config = dict(
    model='class-conditioned spectrogram flow-matching model',
    dataset='synthetic speech, music and everyday sounds put through simulated rooms and audio effects',
    train_examples=39062,
    n_mels=64,
    hop_length=160,
    input='log_mel',
    spec_augment=False,
    win_length=512,
    conditioning='class',
    arch='dit',
    objective='flow_matching',
    cond_dim=256,
    targets=['reverberation time'],
    num_classes=5,
    cond_dropout=0.1,
    logit_normal_time=True,
    norm='layernorm',
    activation='relu',
    mlp_ratio=4,
    head_dim=64,
    fused_qkv=False,
    qk_norm=True,
    inner_norm=False,
    moe='top_k',
    num_experts=32,
    moe_every=2,
    expert_mlp_ratio=0.5,
    experts_per_token=1,
    shared_expert=False,
    patch_size=[8, 16],
    layers=12,
    width=192,
    positions='sincos',
    optimizer='adamw',
    lr=0.00095,
    beta1=0.85,
    beta2=0.95,
    eps=1e-08,
    grad_clip=3.0,
    steps=13500,
    batch_size=64,
    epochs=22.1,
    lr_schedule='linear',
    final_lr_fraction=0.1,
    warmup_steps=270,
    weight_decay=0.0,
)
Rows from block 9 of a small class-conditioned spectrogram flow-matching model, named by matrix and row number. Rows with one number within an expert belong to one neuron, the router's apart. Each number is 500 + 50 x the weight over its row's rms, rounded and kept within 0 to 999. All counts start at 0. Numbers have three digits each. After the name is the row's rms in percent of the matrix's.
After each expert's rows are labels from the 100 clips, of 14976 (inputs lightly noised), where the router gives the expert most weight on average: "responds to" is what is common among them. Only what is clearly more common there than usual is listed. The data: synthetic speech, music and everyday sounds put through simulated rooms and audio effects. In brackets: how many of the 100.
# router: router (model.blocks.9.mlp.router.weight, 32x192), inputs 0-191
# up: expert up (model.blocks.9.mlp.up, 32x96x192), inputs 0-191
# down: expert down (model.blocks.9.mlp.down, 32x192x96, transposed), outputs 0-191

# expert 12
router.12 102:548510612357389475496489469496494483600494464483460364464442480503488596594539554497542422451568496483447504465509488524497481539464535549460449464525579637602406567587494503540489536491565572536532521497464572480454416520512502469544533508530527514536459541539508492547492498520438444416566455547392607455570433528514474548518485539484412499520510610536563469539519516526485441477512483463562534500532545472436466554454474467468445460414530497517439502521482475514491575581540499515520493449499590438537475457477492548620471451467555529464511568539492585529521419451469398476
up.0 114:414432481447402571436414477401528512552522494425438474409487484443514517577471513556499477479499504554505506422555577487415535505521455551447539563594642579547497458434452508446497413526535479501435562438416551579500469477510430422540507520427566451499521495472463505519482531509443464518466589558507524397585501441501489518438531608525392529510459572559536496529554550529529465438570590613466510493507509484363483461500531504541497535483528473486408525451534515489451572507422516459424619471504488551552509524434501519560490567494441476500471527537524469538475504430492521513
down.0 130:529557499485523477534507534532571513526527475470548470505484427545458411531467509577583403463513491489505580471544500518457414475573472479559577423404487504495491471445542517479467517526541505560515438399580527539480496526510465537610483476497474461544527486582485503487466540489478438453595541504584575542573464497522501491568556490565350497470534569509474487452486560503570488409585435425483471494434504431375530495482420420545436525514478507544483458548519402484450456495543490485571399510564561573544569504481564428417503517560489525524416605402490456515506608485564477573
responds to: speech (75)

# expert 13
router.13 172:473569461486553497414513516528404573459496546535462512529457541583430501537524534485593532506398513456528487593465438468517581536496583539498458463557543455458528577541483501519577477525489444492437482407418512463417568575529513441477461468469563522441547543427428494591556358385559546590489491499516474505487580502485491404494489466450489513448556528528469486542453462468567502494535555545407523530417517491512471498504480578572596442518465494473441496579486504478425402492461607467409460511551433581509496475525472539448459497545501449528502411526463413498502545441550550400
up.0 109:562537507495489557503433568542566493507504476406578507544464472539535374502410484476532526473513501530464497505483560445406523478485512521430538545543464499503533480426467440524554535481456532532528586509505484472591458461527519517502519501505523459499478493451465653482503526542446416444543503490460479427564562496620453526459455374495494437562538516478390483382568514467512549559466465468529459495564500460541604524489594524482418459518483427534623447528480430479552563439494408520597477402418508469441476531561557560569517431512532532583486530539418562449536411528456501515
down.0 113:546520453611542505545486455467476434491537467432472602536521568519449458465490536556531475531543473482470486574582514575556494479417536485587428433492503488508486494495508600523444461623516495496589538525466446449474586476514521419525513487591468477513537554493536499539515624408426442557565522420384470526422529524649527426463573499432538490567450443531474482539454523454488474508533457510431431406407458454455492478546417513476554542437490506492597537488453444449435467482433448477466528455505539508463460486531477496479448418460501405499566543433475408521441536500567515539
responds to: dropouts (75)

# expert 24
router.24 083:555569574529430496565449470558536520452464511515490446471488484497521463522522514467487462479530467468419491440386532563516496483544506477563578490430509516610569525493516530460520560464580536593557524488571537495477474520557583502583574552563444549557522546540447506518520523539469467454561532529479483546529654488505541517343457461469572462533579453404495429563435468447508694510536472440477518439488517530534498505443432435453462544497452556502531494539539555570565533540486477600584470487497532394547471511478509471592506468459560558524513549418517506495470468554482435575
up.0 098:662496513483429571508527504542494450470555483492433418569545440455470565555457538506535441439505513592498545540580458517535562559430461517558464541558531632550449498522523534482490451538567516557575576490418568517490486334524469482443563522590436435390424426491556475476464529545493501485465564479624488496458410501484465497580528485509382570530536427462484543493469460491454479546441550468481473500543522459483502545496450437519534498447532517358500483462467548582463602488433544542491507573502499519494549481451495530453493514525470518506559404506515468512572554456520508484
down.0 097:501550563551429506531428582620543536472453491606493466550458410550541513442446527482504527499548486486464561560413530635506486548494454578566558488448481519385503517463524483458533457460432447433469416495503485560514493471529449480526473456443449479527493478456457494476637420458493436474547468502502424423565427558467406489650539493547439507452514572563525513492507518514562698508529512570554533537540482459452554515463405537576475563533552481535467546506455571459550525463417450510540532476474446521512596515479491577495497514468466556532478537459467503491507459532486532481
responds to: everyday sound (83)

# expert 19
router.19 133:448540473600488540470473491425472391407496426453536578456486540427485536503495349441507439488522464439531559489454459457472465466503448501478479597501498438515528472463454475366447516508462417520544583519546441523609602535396470579516515496491587453522438478501535519484542510617410519500503449516419515515528536415506461478532510435534535494507530543490523493485469567601480517540478504476470473480581482469542523571476560549486469498578536541519494452466467531481465374462503444493493528361477569511480542554498596427577515460479418476499454552458608513470578473524578551511
up.0 076:516521482544504471509503452452550423466499497500481589544486562396421497549430500482535428441467417482446528440509509509478446447456483549571504444463558458519466489527470544502498491524499512571472442485495503551496474546565480544496554587562507470454454442388650486564480493558458461483466587505535539510525501488467501474441425462538413398543495492466551440428452508546453445465441534432475407535462446523495504453429574521371524431447478437566655457487588493546544486446572433540546536412501517464523535513569552531537562492536467424451491627499552547545503406575445511537
down.0 075:515545558553566494472449478429519451503489494546491471556537437493425533496575568533479477512525582545511371498595591552507501453427418453404499443493433492573550507544447464466560557500518505530491487495547477592524468608508557489440523575405440501576569436532391503433461566529499511470492473527455561506523496491496437445516551573524487433629463539518558536546529543450513519546463539520579413487578543452524497448473436521413500511404446473429444555529564633545535530438531571488555532413442472527501439544454448501517582480507512487477491497501520452444501396517406452490
responds to: dropouts (34)

# expert 7
router.7 111:409404469409459643559583600619598592581467587473484464473552503472487537480535573446541469593533474521443509430520444538426417498610515536533487470435466375482397457439549520526436572506533494555528593464539588471499518470558467448458448468548573507555559489531489547523440589532465521464472467506473545437505423529497545506537458575457504433518476534414458474506538495442447523535463488540529523468527419505437491458411535470480472448485507583518444508494513468496563534494480434651498601502486427471546502499475496563498478492495546520539515555516510499514473499540476457482
up.0 101:477518531657448487478485465473558508509536428462518556440516444547451570499544544524553481464494534533599406511508549552491497527465464563474416547477615485609486451549436451453504468433488440388557491542391521521473521509458479542444449386527477554511431497474498493471519527482451466510417487526495530576602502507496482446550492504556574611500476434536528530541569447558516459539501579399484485552423451530587486517431495504544498469614460539603410526537461511452560465564485482514501482414513457503440451536538419480528526557568429469471547496560443537501458455435397492432
down.0 101:520521459511427427443522389513463500395606534477516583566404488525473428448467485502398560530438463414560604454582471502484420542488537497590578551464519521562521496532499509490478521540427508511580589523498391515525544472506606489425491550498486443464612489469431498530507539432495562534513541534550491468535525402380537582397540586503549500480566395497430479539475459480486548469450493444522553520449479545555476448503574424516505400564512551497495496555549528527444514481513429525452565469592597551506465531523543479498548457604503496472482519499474505498477500471574481500
responds to: everyday sound (63); dry (45)

# expert 8
router.8 139:465450521604389476498438464433535388530491449489490531476477463408470534428435522483422529415599474542485528447495477574498426494508487534483503451520508551581467455543496580430509470462500481467566495529490512594539445377466461565529558508517410514524447458548536522470497526540421518470461512483482588468542399571565506560537456563477524552553482534456561551467600475604406424482459494454601459471520469521457541533478502444480420451456551459557520492417442460484518495486553490482590508475431576421474627529462472495518530485488438529504498619481468610539446449461496487567
up.0 100:570515436504606487523461395515601438500529403552530501484613470460560497496495459544496525548589461449528497463472524545514469563574538513486467499560511531511503503482499422446465528431481445457461545574466405477448381499423442551513456493515501479482453417488445429350422602596468430475503476532541452498482431552522553495434532497528594443537458413548589507391496525472449446602511508467478512421532445469550525469453558508520474501487551565567460461441567510407552472521532446515592543474529526465496504534479477447406429585509498453530441501422523516491552466491478501568
down.0 101:420459501515413581578577586448522425473529506432444511505514516525564542527436432520448490505448467441489501495443567478529539549612484449507482578485553508513414493487582460441572508479488453494431476519548538518508511545407544533505494502594434401387494531537519437481496575515427483489452473449501494450431446448541557610487450528472493477444386485461601556485523440504443446516427484483452491521503489558481532479587507572508540512532553515459523602466497499475450530440484471555457519481442667452457384444499456542540533473480571522517574569473469520597565589429535500499
responds to: dropouts (92); number of effects: 3 or more (36)

# expert 31
router.31 088:672544464491569490490521488404593531597462535513593614459502535486473446523449486393413547507504444439422513481420490498534528488477504452359481466432506482505509465409541498502461545529516509431575529551558458552516445461544554554475542543530463563604510578541446460482505548579548452525553574522487495469508570512469490460501475529516511461525453463554502457537422514448501587485574467477497482400462419566498547530503471431487476589502479548520539462493514544567567504405566436573553535488626440552608478590500519474543524415474497522498468510521475477511494542498465498595
up.0 106:462521570501488432476462450491461504431542571501533464448463433596561455514509536557540510490473597503474502497532515573493511573598432524575504481545513543530562528449553544430585448532544334539501516467444445585527423447480471545478578481465488513568447506387433522528451510449421511494476483463497432403479542432447462456406520500476595542473456479466471488500568530506519582511460548528409483517439474526486495488506564533521404536544599538519555450444598529444491414440375462497472514451420525465501547472497531513475591548503496600560452522470571472539374515535489500529
down.0 114:528585431490584463421483499455445383523572500554435544573389488446508561476446423575567506525520510491462491493443513556500552499511516525476398565513475513486457540583508589549531489578556486575404446480439393498504571410486587491579489460508571483503444516521464496426538488512482535416532472446478396498528519470491587515444511489462439475445552566545397487509588441495485487420415464472451574508524483565540470540525490526501453522462467529430485514568463463550488419533461487548568528399463455396604539515621511497481448471539539531472466485492568548445432457555505488542
responds to: everyday sound (80)

# expert 2
router.2 109:597514466492515503551583505574500583421486475500450520509585466480459459508555528482534468516560474396427489463481446586515511546547500530563535485401445458491544507456520442545506548506500541554609496513540474424542540397521500508386556510485480511505486500511468507489465503519493513492554414580509502568402500561456505550554488457472577378463470418418525476467463436372444465587519474428582486505512496516534528472436431434461441546505461593460463560479480467561540423529540428540618519563450471375494527471519511483401436497522596522471480486369543511476501512487481406532
up.0 102:464489529508459549594511522586489548453526431423472499487555502615507534488479499635481549470498614408465484476551627458499510538624450571529387583575535446623573542435442439488487465520552466493472595495437374509502512472490588487478429477522576589522447507401397461467491531530501470557509500529540567545515506525552504528376507524479472523498466531454509446471518496586510546508588533543505549472469501466497499462431577474549498514454504498441451466480547596391500472501443506476559514545503526502425546485404535514453501494461489497593517535471525519469433499495512532430
down.0 100:432475570527647545451531499517485543438586453531473494506380497491489537451502482483536525519524540463409500565444522464454571552576561445461483469579559564480556514515518536464451512559493468481512379390504640390558479458479519579513523433465521493515494400522508540624558605559518510474526519475532541566530416540452446414488541541543406425450480423444482487499487513525488496546574503512367542533425559486506526569515544449543445551561519472545452500483562524468502448453486437496514564534523560506576563509554500410544513571507518448435536528540507544527526529487547448451
responds to: everyday sound (59)

# expert 11
router.11 087:541381575461352428611495484481523538464493528481539500506490462498570414536520574485456564488560492452460471490431499454516426451547543465557491505489477554486483429515498525492530574434485560551515456539540547466485452502532571461397472518594443542543498545571556536491560526544540477479601435521461488534590548513503496541435458528495602522526505473428514487448490431494553445432567467460498534427514483546434473514472478434428418487568536624492471533519509605581539490592546543571602465553499570488505508492479480452540554431438516566560419579450465508473524518550469378570
up.0 111:546456437422522518491429554491572443557517523512485512495481524534530497443522426506447604479497559580592454485565548457482463519506500473514539535553508599507594536357478413506559503512640539433399439499484481452483509530427563525488487542441416450496427500517496498423466498559482449498522521551458414410524539496521471478454540475501452541545482458493402477437475531434532444465415433588514464486555509491511676480583489509519549457502547580455478524500436593545474505498394482534577473596566498453446379507503496470459473572517530521504447469489444466461474568494489570490
down.0 110:545551570486555586482425431546478448602489526512461452454575532477567462502518467454534623576570550543538443490534516559453538478497516439530453634472440476525468526531452563440545521465400466485438539454481417499482483535522511523489589480489552476566531507532461479558422552481497545563534545533538541452497431516491442553567467489554451534513504419520484477473559477635474485543489549449489450505563486535532603460492524475570462554504499420507461413577477481521467462534444518490411499569589515414528715460540507490501487508460502546471405422560515459457532559476445488550
responds to: band (90); short reverberation (71); reverberation time: 0.15 to 0.3 s (54)

# expert 5
router.5 142:527445541584489466499478452460599420542463452458509505392566501395539523453480514495371491487580487495464428409476549604504412528555522479528552479519448526574485470477461514493486457441533484505554564520534490563530405458443451590512558523503451489562469449561510482450428562578458441450458439491490549576549425571492493580509451569512563468531476466445569499472615485572369513510494489465531449447555491444506469448480526406494407531495574507561491501407516497484540501499589448504536565496484516410487576496453462423517492476448419559476577597461553579511502466536485526547
up.0 090:493535544465485575525493548578482390516481559490477555565469540491495472518519568503453409472475406482451549533515493415517656542541512460558480608444460459516550410519518531489440518541523484490470534490545488441533580657537453570476468495521540569488535528486522470531562545577515543475546462489492528447523604536449553467522531448415559493550533537523433593452417494539525555564481501482468534491522509413446455616523529544484497536507449530437552557584479478487595442541510498512401546563569369500516462490544521464489548469552508509388539477445505458530584456564497540386
down.0 095:460491583549646583551485398516497422495471537530488572462502480414561467482519563453523451453461578545437524509513449595548592504403568451473467502492483554475581526473520487467606535483558576528563458542467545512491470392475498477506500535525452461581451568547568510454512541369517471466554486554468446455572473480470471497514436572491471428515465445499372445506521475460586527510457601428574462460627439445526457417560436445488513484512515436550456532458523461503435560544548467470532502419541506500562505531471448549501446454520534450511532522509525530508534567443478497392
responds to: dropouts (98); number of effects: 3 or more (40)

# expert 29
router.29 095:523442465496424413469520457512501450476481478511589559449516488477526473424508463433432453478472464438454405436512472455492511567562479461561529563544475468551555467448481531517459504462526473558533631485529518465518473637515504543494511510590548554510554544552497469537528570572539492502520358490482460548508549497453549529401543488494594485531481444473456444513488444545471475488526431440446492442528523399465390468440491424459371487591471611506557553527484489567548471496559453559506519561596390533483504566565507458560522471502505574409496420449485504541558502585475576434
up.0 114:431516550454503582551514487516474354490521479516445545520500516460526482493514491547475439468408403492508528505484513480449554491479468494532479502590480430477507444496466466395492396478402582424468534535526403608521538504464480560453561497518506560473531532439547577514446509574471461511490490487488615440637545557570521517483551394518513421547421546458421561444516507656401481548502543514500527481613566469597514558471594550480550535521518490490496470476523490498492426419497486525530550406458543510509565540519553441502545508567445456515451557459506563475536418500560512490
down.0 136:510483380557407529500612401525478504509540542526512527583557521475576458539578473523538432501515406525519468486435430471526474543501535523593514525445483469550435633562446443546486414513502552502514522416525486549464508521549484563552529527503473529582470546489562499531450427487502573620481469543508426524464548639524487523502488368501465564497488475471482465489540548460520460463495425435559433489562466556537451538526595433627435456467577509559447372515566510536526438590423434518509492490564519508528538449472536510564519474536486430522445431459525500547498555523516521484
responds to: drums (60)

# expert 23
router.23 071:494417471495460515568522569606529579523512549500561508483528435494565486491520501502514499517603548492489496497439541497523460487528515495562512471444371439484442426386455482464498613517573551580527473539566546411407420548554546472522532611561464519546545543472463475519557532532530452483592472522524505585551583511501530544395460530546594517553499444450536444556435429529544547517607466487505499458486525540570543537453444417463429612525471559515473523496525577536520542545560527558619476549520525448517510552508504460590515412400555533513446519446457563480473533506442465532
up.0 099:406539461494473423512529399483564506456451548440453496428556452506486532608459497524468430595454520445530501552450546594429490440514509530494561533511590519523473578485488592535485466472508502430485480486499425622571520544518477521536421417474474543478503394502565527509456462505458509547506505539516476476455454410542530530532561570550516536457555485529441528494422560511484512474578553524464519449456595568517376481612468521549539551531478491587416541448509461487571495479491494456429541427531464592428526503391502511390482582504437535490500390514559458564429477487558558456
down.0 101:485466499445489508514558544483558540498516582545507497484571554416411549484378614466538415427492478522594435588533525525494488467556485489511611483505624525510457391575480459568441436496570548484517480519554516448493595563556561489524442514507475439571407488534468447562526527546503544489484449460483450581556467571576542492532543544432540514480422479436531494551493479536556542536567502428549473559481464498471478569503579528535551587548494578583530589569568515549487555484487509496565532588498544603488460568498520425548517413474494515506467510440484403506601532482544513506
responds to: band (84); number of effects: 0 (52)

# expert 4
router.4 077:509434482499437482584505550530475551510505511499541498467484444451548446532528543475505473492596541484462474492384508514489485481555517502578520473451429471496417441414471520494517620487550571565536471537550528438410425514581555457490570613589469532555571580508454493545546576550517445481564487527508508582533565537512570533410445487516577465562512453447533425578434390531534514494582427483514500453488486535529570514448435423462403611539470503473464540512525588559564526563561524539630434547517533460532524536504481470569506423444559510509428536441474543487491514488435425558
up.0 101:411464462449481503524531546450523496511541480504472567544508484576537626482551475512530618482586588514563481459566424510549494531495510576469505480520466453467508431497565526434423492492552451382416570475489476528565410563467363519418557416514515537429494445496430471443564456450499486530554572518462520434475506439509423481525512562453444543503576597457531527470427562480482471514538550525586481458587412437539494528449552518529543483426568544524585453520501517471455534499467461512509468528481588523557544562535600488377501549492500513535538510388490502497456422512544535406
down.0 097:475497460497513517482481588523545491587471446521519422518480566449497559405519531495544520562516449557449601478536435473589533460550471501470453461502427532487522500499536474524442505453407449509466467536493501561421499514536460466556563492435499545545429444578487638494522480460510429498526557536534542520482489487550472476613515443510483512500505567495536487549422421541645448547414486497400465554513541536523631496458486554546457438468397419546430456485527538607491453479497406558481574453391414464567494519568450477458533507456514604453444480517506441471483402507535523582
responds to: band (84)

# expert 21
router.21 074:540459458450430499614547571544500564494550519515536483521526434455564474519542545446532485490557523478458504520454558504492500488555493491551492483431406428455428428422437463481486564447533513573534457495581515429426470578539570441502545596543492563584551593543458470544592517530548468485572480528482482560521577513481552497368432525503547541506539441432542433558432379516534501514562445491492503471463519544515552530428419418450416577527447515465452548516523570577536508569557543580604444583549540469565519499479466471548498431468611519528464540465470514516516520462435442555
up.0 097:523507456546506537486406540524430517419547519575434461463493500495551536424451488450465539575422513466501491453458479547542547515506472557507498458447579566541514477571612458452478390460517472424361512494502550560506521438482427529557516468405431466463489483454509493466469492496573600478461528516541561410513532437459452507617558490598445384461533533492444492468510552443530556503480660530439466494577496556494525471529534540534565477548499568448467510514506458467370539451538521515519476367550521462474475422507495516567484518562480502457484475475508428530499594595479576551
down.0 092:609498535561419531532421396514394521524452486497418579512541454592427490587525436503543490481508604474507413511515482528409565546576463482500570433503447548574542496488454517460502506481424491483576464489493474565440549563523453450488467570486518539524534529534460498518545567515544543516496453509500437511429438489535476411421535417543486451508541431557528528428543610442486536479481460520516455517404518407430470516513505461404583589461430586490564501432478564564546456495575533433421539491533538531435450562601481546490502577482445476511520483539481458536558442435454574515
responds to: short reverberation (71); reverberation time: 0.15 to 0.3 s (52)

# expert 15
router.15 077:483406458459445500538482509526543565510436536492498456538492443547529424544570600480501505493551471455488511479493635508523495487529502502607492476446454469463459435467444473481480518413490561585511489524542533455421432559536577460457498566513436561545562593533488484543539544532570418418583444514530502586566606549505531555396466498529570439519494448420527463554411463535544513494568477524535485471488487527508519497430466405351489574508479527552486516527514581524535518581591510583594470512530509477584546541506458456560530405427543516502463560448495551385515504546453430520
up.0 103:453529541464513490485504420470441503482375500512567515496509557478568493486553526442510494588476480465556499486473507577489523493577464482454591453534566553536560574522526495420500547478429438625554578442455440505472537517489456416472433465502483534548543411449546450518443591490438462573558438525513405434529460574491574496464509543548507532519492493510545423582587493440494514483492520564528461577518540549412473500498548501478492523609461420462406506446459426544498462416438402365442568391527557468553458539500575521462468576467495464513488406502441463456519519520484414492
down.0 102:398449459532451466599482563511499489317522435472530540491531448492439576551447533437463397436534433481466468492519473481526474476570429476553504520543514540501476550486464488615566520550630439441505480527453495523528453407424465546602588460530502453504445490537529524462483439497421442498537505492441440563486503452481569504534500504536442540479443495397500494512518522543444532474471421572424515535521544532512491489525556555526582459447546560538446529505493526508504492546405545512550543508526497526446446459439438404549450467463481604559449495586589509454537615550464401454
responds to: band (66)

# expert 28
router.28 091:362401394509502425414444452491474452464376508559521467465446445510526395543584511510461497429537557477543520496507470541541463523512504427504546663441416539469462548578553544542609511487581557554519542625514514466504445461531440513476524469496527484516538519489524434495439515562508483508491498455392473485578516476520509534543575503499513505596493485422429465536520523463485437492496534545572450497506509488507491481559425457481454437446517496543510585521540561585544454565516489451588466536525562485538491458515500593583554423503462565440571554529572562581499466564573489500
up.0 098:577529615521564538516477461434558484602460547504520537509419598509477509521543566464521465487531377515561476540427481474461493460498516501463505504471511499525399586443458511453421534413467471395404503534435405596431574590455488464501460457555517537538534576488526485449550458535571498602461503497538509537421489452514544479571425549548490515499499514589581526452467540501507479513561546418499465429418546530522490504481495470444530434502530553479439544479566571405444519448465549428518492443625424460482382515430506550511506498413465499453476410529479503465492539456463570455
down.0 097:460508483437409475426425502513510525364464456463537416434479525539485506525473491532503498497504560526542579512489412561589568576511450511474496629496499546446491524405526416499490527446491452493571402562441475504452504525461385474482513463495491534386513489474434562505505530601508461479520493518518436487393453579527399564525443527433626547533474482400565557470566492565496450461510448563422484457475531545477535447520557610481572491445482521511462510468595499551455506478466509568492512397465464476540415448535501480458561352475457509523538485472543464503475523547464458507
responds to: everyday sound (90); long reverberation (79); reverberation time: 1.2 to 2.4 s (47)